Rows from block 3 of the image encoder of a small image captioner, named by matrix and row number. Each number is 128 + 24 x the weight over its row's rms, rounded and kept within 0 to 255. All counts start at 0.
Before each channel's rows are labels from the 100 images, of 14976, where the channel reaches its highest value: "strongest on" is what is common among them. Only what is clearly more common there than usual is listed. The data: rendered landscapes of hills, water and sky.
# conv: pointwise conv (encoder.blocks.3.conv.weight, 80x80x1x1), inputs 0-39

strongest on: water; green hills
conv.25 [134 120 122  81  96 128 151 121 152 158  95 136 105  84 165 111 124 128 100 108  84 130 117 131 120 115 135 134 156 130 117 124 117 134 129 130 104 134 124 105]

strongest on: red mesas
conv.70 [146 119 172 137 109 124 108 134 102 162 126 141  95 149  97 139  92 131 120 133 114 149 118 139 110 140 119 135 151 128 128  80 101 123 155 125 121 117  82 137]

strongest on: sunset; land: snowy peaks; sun or moon in view
conv.41 [109 128 116  92 113 133 103 130  94 129 168 132 131 116 138 135 135 175 178 118 160 120 107 130 144 111 156 121 138  69 127 133 119 130 120 124  97 109 129 125]

strongest on: water; sunset
conv.1 [ 93 159 144 132 136  87 191 141 115 125 125 127 176 134 146 136 125 107 139 142  96 114 140 174 155 139 155 145 117 144 111 103 171 127 157 123 146 109 129 121]

strongest on: purple alien crags; sunset
conv.19 [112  88 115  93 158 111 126 129 137 120 115 173 187 105 130 115 145 129 150 131 132 123 125 173 176  87 162 118 166 164 176 161 107 164 118 177 119 136 126 134]

strongest on: night; sun or moon in view
conv.23 [126 110 118 123 144 104 115 142 177  83 141  99 104 128 108 156 141 114 158 131  95 137 126 158 100 115 126 133 170 121  84 149 171 134 140 136 147 139 179 125]

strongest on: snowy peaks
conv.29 [152 198 110 117 133 108 120  96 165 160  78 148 142 131 136 115 113 135 138 105 134 139 161 117 191 124 126  99 150  98 106 142 129  99 109 143 130 130 147 124]

strongest on: snowy peaks
conv.16 [112 122  98 107 161 135 119 130 128 128 124 113 130 165 117 124 113 106 173  73 167 139 128 147 162 120 129 137 122 113 111 105 159 140 132 105 159 137 110 143]

strongest on: water; desert dunes
conv.68 [113 129 138 105 101 145 150 125 120  90 131 126 180 122 112 123 142 106 161 172  86 141 134 165 161 136 140 133 157 150 137 114 130 159 122 104 138 124 114 128]

strongest on: water; desert dunes
conv.18 [115 133 123 152 138 127 139 160 177 115 130 119 140 108 162 141 127 185  97 157 200 133 131 131 112 143 149 145 121 126 165 145 143 138 130 110 130 139 112 125]

strongest on: purple alien crags
conv.36 [119 126 137 107 121 123 131 147  82 138 154 126 137 149 153 103  90  85 118 106  83  99 170 124  90 132 122 127 137 124 115 122 117 127 124 174  75 114 118 204]

strongest on: dark volcanic rock; sun or moon in view
conv.59 [138 159 134 110 161 176 117 147 119 125 112 116 114 162 123 126 102 128 182 132 107 118 139 162 152 105 102 162 134 167 119 107 149 115 175 131 140 154 133  91]

strongest on: sun or moon in view
conv.5 [129 146 120 121 125 101 100  85 181 123 179 116 153  95 107 127  85 116 143 143 134  96 111 125 110 124 121 129 141  60 168 172 115 136  88 159 101 118 183 118]

strongest on: water; desert dunes
conv.53 [118 170 120 104 114 126 124 106  98 155 105 142 163 140 137 144 151 140 125 116 141 150 108 121 126 107 148 154  84 114 148 153  81 131 129 126 121 118  99 119]

strongest on: sun or moon in view
conv.65 [147 127 143 128 163 120 108 134 125 135 150 139 180 150 108  90 140 156 112 142 128 120 126 127 160 114 111 185 133 134 103 192 116 154 106 111 108  91 138 151]

strongest on: snowy peaks
conv.17 [112 116 109 136 132 156 123 126 137 140  82 132 155 140 120 109 124 131 135 113  79 157 125 128  92 104 116 148 108 134 133 144  93 117 203  99 162 130 138 131]

strongest on: purple alien crags; snowy peaks
conv.11 [106  80 110 113 119 142 113 156 163 145 109 117 189 117 124 161 147 107 120 161 109 155 157 142 103 144 120 159 153 134 114 143  94 120 107 111 167 130 108 108]

strongest on: red mesas
conv.50 [153 151 138  97  80 124 160 123 124 173  88 105 102 113 111 140 123 144 111  80  88 119 181 125 117 162 137 131 111 126  85 144 102  96 121 117 124 116 141 128]

strongest on: sun or moon in view
conv.52 [133 128 143  85 133  96 106 120 115 175 128 157  97 168 127 102 140 137 105 198 121 150 141 102 116 100 167 108 132  95 140 127 106 133 122 101 133 124 166 126]

strongest on: purple alien crags
conv.46 [127 134 155 128 115 190 148  91 131 136  92 118 139 117 190  97 126 110 109 118 152 123 120  97  81 109 110  89 145  89 160 100 142 128 135 154 148 144 162 134]

strongest on: snowy peaks; sunset
conv.13 [118 177  96 150 131 122 205 170 126 115 130 132 169  88 117 179 124 117 141 103 114 121 105 144 179 116 147 123 129 112 121  78 104 114 145 146 109 129 109 124]

strongest on: snowy peaks; sunset
conv.56 [184 172 156 130 113 144 135 122 136 147 121 184 129 128 117 169 128 151 133 103 129 126 156  88 163 101  97 120 131 128 113 143 128 117 118 130 117 118 156 125]

strongest on: dark volcanic rock
conv.8 [155 134 142 104 146 170 129  89 125 128 155 106 149 136  88 117 154 103 108 110  80 123 143 137 114  96 105 139 128 105 149 109 133  99 135  97 131 119 150 112]

strongest on: water; green hills
conv.3 [125 150 165 147 114 137 139 111 137 140 121 129 170 146  99 120 146 136 165 104 110 134 107  97 126 181 123 129 129 176 149 136  81 126 128 117 127 114  87 109]

strongest on: sunset; red mesas
conv.35 [120 120 122 130 112  99 122 126 141 127 108 132 154  84  93 134 125 142  96 112  84 131 139 191 124 140 112 137 176 121 122 108 126 153 142 168 119 113 113 151]

strongest on: sun or moon in view; night
conv.38 [ 73 184 125 137 137 129 133 133 184 120 165 139 108 139 141 133 144 120 135 117 125  97 116 140 148 124 146 143 168 132 104  79 124 138 125 156  90 119 111 195]

strongest on: snowy peaks; high relief
conv.12 [132  97  96 120 143 115 113 129 157 113  75 107 165 132  93 132  90 142 109 110 102 152 123 130 165 124 121 190 135 128 148 127  92 123 127 132 135 146 106 115]

strongest on: sunset; sun or moon in view; land: snowy peaks
conv.45 [121 145 136 146 137 140 113 121 149 123 229 102 121 211 117 127 145 142 122 127 146 110 119 130 135  97 125 117 154 146 125 140 129 145 129 131 146 134 132 117]

strongest on: purple alien crags
conv.54 [167 127 137 141 131 146 108 127  97 130 173 154 112 132 160 130 155 124 118  80 114 137 147 131 140 149 186 118 156 108 139 108 117 144 124 177 140 136 125 187]